config.toml
model = "class-conditioned image diffusion model"
dataset = "simulated grey scan slices of phantoms with and without marks"
train_examples = 122500
image_size = 32
horizontal_flip = false
conditioning = "class"
arch = "unet"
objective = "epsilon"
cond_dim = 192
targets = ["side"]
num_classes = 2
cond_dropout = 0.2
norm = "groupnorm"
activation = "elu"
weight_standardization = true
widths = [48, 96, 144, 192]
blocks_per_level = 1
scale_shift_norm = false
attention = true
upsampling = "transposed_conv"
init = "kaiming_normal"
residual_init = "scaled_by_depth"
optimizer = "muon"
muon_scale = "spectral"
lr = 0.021
momentum = 0.95
nesterov = true
orthogonalizer = "newton_schulz_5"
adamw_lr_other_params = 0.00091
grad_clip = 3.0
steps = 12300
batch_size = 128
epochs = 12.9
lr_schedule = "cosine"
final_lr_fraction = 0.1
warmup_steps = 1230
weight_decay = 0.04
adamw_weight_decay_other_params = 0.05
Rows from block 2 of a small class-conditioned image diffusion model, named by matrix and row number. Rows with one number belong to one channel. Each number is 128 + 24 x the weight over its row's rms, rounded and kept within 0 to 255. All counts start at 0. Numbers have three digits each. After the name is the row's rms in percent of the matrix's.
Before each channel's rows are labels from the 100 images, of 14976 (inputs lightly noised), where the channel reaches its highest value: "responds to" is what is common among them. Only what is clearly more common there than usual is listed. The data: simulated grey scan slices of phantoms with and without marks. In brackets: how many of the 100, against the usual share in percent.
# convs0: first 3x3 conv (model.enc.2.0.convs.0.weight, 144x144x3x3, standardized in use, each kernel summed), inputs 72-143
# convs1: second 3x3 conv (model.enc.2.0.convs.1.weight, 144x144x3x3, standardized in use, transposed, each kernel summed), outputs 72-143

responds to: chest (82 vs 24.9)
convs0.105 091:130114175130144172130109175106143130165096151147096129116106110120139117134087115133142123198180114133086135114117186117095129154148110096144068104144169135088117129162116165119092132119118150117126107084084159111165
convs1.105 070:115118124109133142110132074074161130124139124126157103132141096112127137114129139140160148100142146167170080120124104110125140110122154171110158161131128123106144112119125128183105137155096092125122110184159135146121

responds to: chest (77 vs 24.9)
convs0.123 108:136178145140130150140138132143135131130128165120147152118116137111123135132129103130091138122151149107106082108152151135093143147154137122120183115127150130108115125137138214131102109110127095132093091127122072093162
convs1.123 075:132149144083123146089117129092132122117149099118159126131143134118109108112116114122150130108116094166152134126133074087169083131120109122144035126125118166132124118140118117141116157133156148090133120151191207150089

responds to: chest (59 vs 24.9)
convs0.80 100:114079137149127094147118113154131085128095125163088123135109128129125097122105123161168109094137117117150109161109147124151150113152113146106172118136145145130108100089124136131083091152147105140106130128139113133119
convs1.80 106:154122121079120130126142148089111143131142138079115153117119123145120158131144135082094135172134118122099141145156116134134118135136130102139100080111089133111133138107143112109148134089109138106190103145119131131127

responds to: limb (92 vs 24.4)
convs0.113 091:153104142097123164105102145090134086120141133099176158157120141142127144142159160138124143123139100131129102149164116135147103122137138119136215121116092094097123155103141153107097151109099141144167124169109126105145
convs1.113 064:116143167133117128106137098151118166136112125161076075148134130120149116123130122115159134120134144110091150131126159138138105121138087125129090150117139114130101170157105135169101133164177115121104152096100145128131

responds to: chest (78 vs 24.9); low contrast (73 vs 25.2)
convs0.99 101:121099161151139155125104127149098127118114150130082115116129105148127123156118109148128089144133181095145127119147117119120082139154112127113096143135145106147155127119112123129118177119153142122108119108128124128116
convs1.99 159:083144105123143094082135147098147090146109067126114133153124157099114135103124107136148149076120119116091114093130133129119136138102141117157147115130118139093134111113091101124128136144114119133167125114136089112139

responds to: chest (83 vs 24.9)
convs0.122 124:116141158128124136113122165112141132143115172088119125129129113137116167163171116131106144152164119102120160110202116134127157139161118082126175128120108055077123136117114139125100205108113147112138136131132124113153
convs1.122 080:151135136113099130079110092132108121113115115157193108133129145099116093119114134144141136116114121172150086144097140093156090107092073186112125146163148141140095150150148111155132121147167083129142124139134174147113

responds to: head (66 vs 25.4)
convs0.100 086:135092104138135081108147133126113136147101144152108149119166152085131138099116144127128140128123130132115160167130141111133151104116160098158100134137107125128124083100111149137078126152134133094111139116125112151113
convs1.100 108:123085138130119158130144103126146174082169154087130136121128127159117153146140149135152113114095114129152127098174104133124145137138140110165150120115131114121110111144168164052123112082128151112098102145101132100129

responds to: chest (73 vs 24.9)
convs0.135 100:067080129122126103122123109167112153128140176125091194105108129130134114150148130145132152091150139110125084131157132137143149122152105131136157135136100102121080118113138062155182144136162161158149124189122111136134
convs1.135 063:214171140139125187129137136149128175119141121166201101114157137105162152122158144085111141192113133110124145135122153103142147153141140119109104082121139115149140183122158165124095121135104130108133121123110148123146

responds to: belly (57 vs 25.4)
convs0.90 117:167118180091137160127096148089104126122126156118131187149072106123123127120110126128121100118138102133115105115099134125131125142147130133128081134175152197103125136145106174117103127142112122120130106118112134130121
convs1.90 075:101138092158092133103159110153152116132105120149107110148164129136161108139078113132141152107122163138120130128112102185098146103122124123147140161118128079146158115130130096132106153118141147155098153137142099143142

responds to: limb (67 vs 24.4)
convs0.124 102:150175152142127142120122146129116126123119119123159175161143135091123118147143113123142151153105151117138112112106104147070167114156144125117205132135152125089117141140141120121062102121103090150110133166133109104144
convs1.124 081:128102142109159121130128106140162134124125125147157114136119138113126123093112096161152119106164110121169120130096122120140070123116119118139098140138133092144108120144139156113072163131179145154078122139117140100139

responds to: limb (77 vs 24.4)
convs0.38 084:115119116075114075110101099134113094118128062137117101116145158154080143166145159120176121130122173116132121115124124104107115149136125143128109083138119093154087117116152139144069176142167170125118143118134137145103
convs1.38 079:128121147120122145149162092080108121123124148089123133122098109135149127091109110137074102153140109123100168139121157150138107103132185112114174124058091102081117132115143127126192100142129113125109127130109157116129

responds to: chest (72 vs 24.9)
convs0.62 094:092142111101150116138154108165115159154135126076112110119164124089139170166070136143103128089179142083132159129143145154101134117102113089100169123119109131113133119155128169153130161118126145148119136133152137120159
convs1.62 065:159108168137078149142110148104122109084136136135150127153118120136108113120145146114135121154104144120143100130108125100188123150099162173129038132137154152143109152116161112104103095162135114120163090133103131165144

responds to: low contrast (63 vs 25.2)
convs0.31 121:167097148104144116133136086106094136149163114114137104110120123158108150133160160113133144086121152126154097085118152144117121102097108120130143108140107152155116084097150113143111133139142124143127156170138183135118
convs1.31 073:129132157123138127127122186195116138100117141128133140120101142107122137156127128099117117164132125112108163161133144142151101170131145151106137092121132069107129158153125141130139127114079098110109122150125049128188

responds to: low contrast (85 vs 25.2); belly (64 vs 25.4)
convs0.75 111:137092129106118101117099105134118157144114137146125166152114117110149105114139114116115130062100140139149097145122133142144117113100124130158105107143119153124095157155105164148136079156105120145169147146104133123098
convs1.75 085:126144127163145108171186158148132127136133109150098110143149137168159152138182160119146109179135124100094163117162114128143157145142134128093126141125123121124170155150142130105108108115161145109105097086086115157138

responds to: head (84 vs 25.4)
convs0.64 098:136105166107120136090113145123106119105115121115120118110127130157128101146118150113106106142104098105133121137158105111153083104086086111115185129144077116115118142153164063131138161136104137161167172150151136121095
convs1.64 088:117141125136146114119119143166109178159140176159128110133166145116168134092072111165129138149141177128128140133083143135108085157113114113146165170119170138165109120128071111162135112132146096157123157138155157129113

responds to: belly (82 vs 25.4)
convs0.97 097:113084129159136111099107150137130143139117149127098146144127141124142127119158180128134116143114163107137118089123077126095105110132120149118083106130178140106098168137154133174095103138120112148108122125148123140125
convs1.97 125:165156101135083112165121159120172154119115109148135133129125108125158140172106152103145137154117095163159127101105127143118180142139131136138113116158104149174137086176159163111062138115127123140112135144140113149154

responds to: chest (61 vs 24.9)
convs0.107 102:113085157103117124106118134124115124142131115096118117139137143099130140125144161124160137103137161122139161108121153137108125109102113086116081131113111182094119141163174168143113118157121130136113170113136172150144
convs1.107 083:159127130134094117136098125139133129119100143180121123133073124140115124149102145133130157146142093138162099110101116126147114126126125188107161099152100075153117105150145127133108126104114097101132099183091069138144

responds to: belly (66 vs 25.4)
convs0.19 094:136156131164142152137181147141138119150132105169144087132125124132114123108072180153160121120095124114149148126104111145127113120120123132124118118171143141136128110115158145134113175099107116150139080135131114082143
convs1.19 073:112095123117166120159107096063097099123148128075115167109111108097115126131152098113091092137164156118087107131119154115128100156154147162119119152093119138134126120087139094144166099134123103112167165114209167180102

responds to: chest (91 vs 24.9)
convs0.119 111:143144121089121147109124126079143093101119125145127122118131141155139132127126158134141137123151126138081141144122125102104118127107139154142234091116147145135124153147137174146155119119145112182150150131136133123157
convs1.119 126:127122162149085155141169128130087117186083141146171110133143130127109086120135101113139123138105127171170133123133134110173111135122154108096113132152130103127129164133095081142111084149094116084107137162118159175079

responds to: limb (78 vs 24.4)
convs0.132 088:156129068095143157115122150121114123147167092121172133169095095148144165126127153161142089123127115135108169138105156104149123124113140127134187146112107152124122120090144128178137125094110142128126108149138127141110
convs1.132 059:171104161137121145134151077106110129158119159132056123121153115138115139139154148115115164098119156078132175165116134157128126129158137118132065125110134104140131171124131115144150152121154160119125145100093154087135

responds to: limb (85 vs 24.4)
convs0.42 103:155144138131158130125118109133111172167123161134131192145109112127081122119146083097137115125186107140126099155126105135151117144119118162113102119125151132120119157114096139113170100090121152178161119118125117122124
convs1.42 075:125151140158141168132181153125166153109149110146116114120160147170176163160126158156126135115095148100152162099163167143093179101171172080113128104126096125152131136112124135136099163159134172078131127122140125107114

responds to: limb (83 vs 24.4)
convs0.39 103:129117044166111104102107105129093115123115088140110112145129131119175177125121173122117139198184156146132106144137153109099105123111151100154130106118153119150170134096141137133161121136109101089127146100103159182082
convs1.39 107:125121157129091117176107153102147102126132126120095144146136157196118108166161120100101126111116129104136112151117120121163117101124191161163090095142127120121137155139141140131127129121093102129149066171081157119114

responds to: limb (72 vs 24.4)
convs0.3 096:098125099168138119104137114148122121122115159154129116133138131135112117137144128111134100079104147111130138116169109134097136169136130170137058137124126146118143118126127142151137112165131142130135130133137121118131
convs1.3 070:148119133077152106165159134127156115143138119104135146109085110146127124138131159149125152184146112134130119123127156111154154108109099137113188137145111112117116128151147124102104118124139101155094088122086115126121

responds to: limb (82 vs 24.4); low contrast (54 vs 25.2)
convs0.30 108:165117157109150099111128073113110172126146126117085119107126118122147130102110140124121127158141183111116110140113175114156127134116131085115115138080131173158128115067129145123139140104114124128093134124144125099117
convs1.30 075:126133097163106158172140151123154104128123126118141165144116136114111141143166179101129127138124126135114134152164108155131179152147131163126124107163108112136126104164107107136149180121094134109158112159142123151092